python train.py --method="mae" --encoder_activation="geglu" --final_lr_fraction=0.01 --warmup_steps=900 --adamw_weight_decay_other_params=0.01
Rows from block 0 of the decoder of a small masked image model, named by matrix and row number. Rows with one number belong to one neuron. Each number is 500 + 50 x the weight over its row's rms, rounded and kept within 0 to 999. All counts start at 0. Numbers have three digits each.
After each neuron's rows are labels from the 100 images, of 14976, where the neuron reaches its largest size: "top examples" is what is common among them. Only what is clearly more common there than usual is listed. The data: pixel-art sprites of 400 made-up characters on tiled backdrops. In brackets: how many of the 100.
# gate: MLP gate (decoder.0.mlp.gate.weight, 512x192), inputs 128-191
# fc1: MLP up (decoder.0.mlp.fc1.weight, 512x192), inputs 128-191
# fc2: MLP down (decoder.0.mlp.fc2.weight, 192x512, transposed), outputs 128-191

gate.129:493599448508552534553457496449577482511444518581408408465530512532540469497531533483358531549540537467523493507485517460530520525576478606502474479455486486467445473582451553510571506497458565
fc1.129:451552626510506607464534501449505490610515471497482373459520481558496533462567516590518558508550496504501436458409440452474548479470531520527584478383491526463465475582541447490578496533496476
fc2.129:437545596533556496421515488490537463483557536573470553613404571454468552462426560542518661501489525458545509470531527430464474507520516555494560559513545579546542532563503449471487436548501414
top examples: upper left (64); orange (60)

gate.34:447467494524509473527479530568540493481484369596479433512537545583579567523607487545589570448519531520502494525533562479558493514510513553517563583512505608513523503540561516559491580509490563
fc1.34:347537480545504405516446474581507452466496373514532474458495514536592484548565552517566541488452464504522491468463504527543510523505548549476566504487517572464533511537504544480476582547545528
fc2.34:481439547483527513546430565521538476437464591535455438544558548535526638528536536491490512487528565451324420485492531569526489518506479479568501465534513531573559577470483550538546401515568406
top examples: upper left (86); red (32)

gate.389:584469512404450528512528459539492491518582575486614590545564465436526458509442389478555511486503482474490510555519422512506482458593485611498538516514587545475532525597450506480507543468476516
fc1.389:459515548570417486501588529526456496541389453523456441557477579601496497577588568520551473561391500545483520468556540466537515519422434526492440443552448495567519547492507448509519474535531561
fc2.389:404514502512417510582453502457548476467516461466460609450431555358473440533507493469518440496541543494504458400568522532499473509518457484519469413448504508434582555504520402611496399523456515
top examples: upper left (52); yellow (25)

gate.407:545588500561521476457464584586497416391493536408517547557503486532465556449453494536532517535528529496397453494433580509568490534451507466486539540547492596468435492464552510552462548475452504
fc1.407:439586546469446462475522434496519443615526499526536449499481514475521520397432504426568505528477460422527531587486523574464530493443453500576466559524537556545597541558421440409466524424550433
fc2.407:437486474573413457469452444481601435575561528454415531567448486488488548587525522445511531513436419541478500562433461556517455555475575548576563419433528491448493465537501602451457464454564518
top examples: large (95); upper left (59); black (48)

gate.361:520484471558563449551507504620558475474509454401481478420520471514516529513506421430510500495520404502494511543534574524504485477455576408505412536546537450547498500548410490457475525507505459
fc1.361:509468469496433449574588522520420510583510510482514505536456438496483486479608519542528522551375540535507594521583561435432547583463523468527429569660495553551483512478450533499447449587551430
fc2.361:523545484503492473555537540464465516499436420508530471405528441538555439536504593515561414561476396477451454533554522401501535454549478484487531436465425460559528556523496532460593502512453507
top examples: upper left (53); pink (35)

gate.303:475502587463462473568516508513484449481536515493543543380475541531442456545514510437531436527485571488520460553471463547500532504491580470463439535412467444428574532556493475608473561536544492
fc1.303:509503523515448511563579582477505416514445527493481581587537491450460543436431464462535512602470515456448463448512451532496525465488534447536454519417545469493530492530447467548548522593497474
fc2.303:598502504428589446465574468506552527620456507489463437450574520539552516438456453512491471417515570561443513562499521538521480482465531555486477552625441500452474488548482430541483506529591581
top examples: large (100); lower left (54); black (30)

gate.491:481537429550502481453513635543405521494501490438583468492478518453582427472545528432428425477445522524563473477454492566496483471429461533430534529560520447474549477473497533555448472525538504
fc1.491:537521441453561496589582419567551453424446530549400529544588529461505474489579465408490584584541496529557475550514520547497496542488496513524586499469585547560465435541544569456535525552512483
fc2.491:448496474584514494544616522345546557521514580544473532558497382425437423499493583525428543400490531549503513535451484546518603522438566545462503469511555535482424531549553409548542494541493551
top examples: upper left (84); orange (56)

gate.318:457485530533456494607538428471489545483515472607622555465542487529449469461475476581516519550460444507483583506440452531506520483453555433561449533516529519529492472451525564548548522552530591
fc1.318:554602489518483506451487622398563348486507512476433531574439481420533482456435486499493464425516561559466503391509565549514495514477433477432472552498503479397593493474410524472468490493466473
fc2.318:530443609607462540448458528557380519395514528463517492496502470456474493481563453515510506530624579589541459495451458464414558432491434516468543490546403575452483502503547489495494422496436473
top examples: upper left (63); black (28)

gate.360:447442384530565526475461436475481543455499442508488477513462480584588433471486384469486423445513421520533385541587506475520468488491446532546514521511509540576480529398429466515476494429464391
fc1.360:474577486542562483517499495517550497383431463449439463540529546503495522486594509537558577499414505462447446477490435532440391509386494535571432393431499517463462440619543518525532476561538560
fc2.360:457457456572434534496531470470500489454540554459500496459539443576412459407511469488599426520449492519498516658486493497567604523412575529556444520512438516467483536523477486514495579536476526
top examples: large (90); black (42)

gate.62:478496502523489489513550496567533438419513479615599553582527495534492491566452492495533504497524492498503540526505421478527521570446443459556562495539467533560534573551479594532521573421382490
fc1.62:472445555462444472530540560608506455454454490558477537567526553564416521591488581491434457444563418570539508512468536396516538555461531561568506487513501517462574589580492427564548492474473497
fc2.62:491459512490489436442425383485472508514462526568578437450515531534468489437447446510426500478544529577551487508428446531547517487501562501544566600531472520478524507512457424381526476610602336
top examples: upper left (51); black (27)

gate.363:598554500496474582504439521410470442491480536511496492539436543416459515482441506464460579519509581573446493516480558455564489461580486419516430574550532516491521484568581435521568537540515444
fc1.363:379483485510505440538479540602524496463558523462563487514554600566479447453486466510445423453597485364505456556559517507470588578531517502502546521487505558458521531479419483479473503481518516
fc2.363:448605436524497487515559557490613574440345459475434589534483519533593481508496489512560520483525524467530463443462506562515456544424447454505442545508595497426482507483455578435526491413580441
top examples: large (100); lower right (59)

gate.207:557489510472471583415532414497509425497470558628535433558493509491557479420540445589383506588494549489486554495415527491487396467463542465517458540551559523550499415443480484510456509509488489
fc1.207:533460417584501517486469582443429530438546491488517502600542562395586591552659499502507597540478564533536445461445571459485465539528568538604552474432446477432436547538452585563388445474558530
fc2.207:474470523542467428480447522409484477420532500485448498520523481429456526468445556359525559410541441473493581507591561445429512608479459537515501498436411525359490588501470504462478417456573395
top examples: large (100); black (25)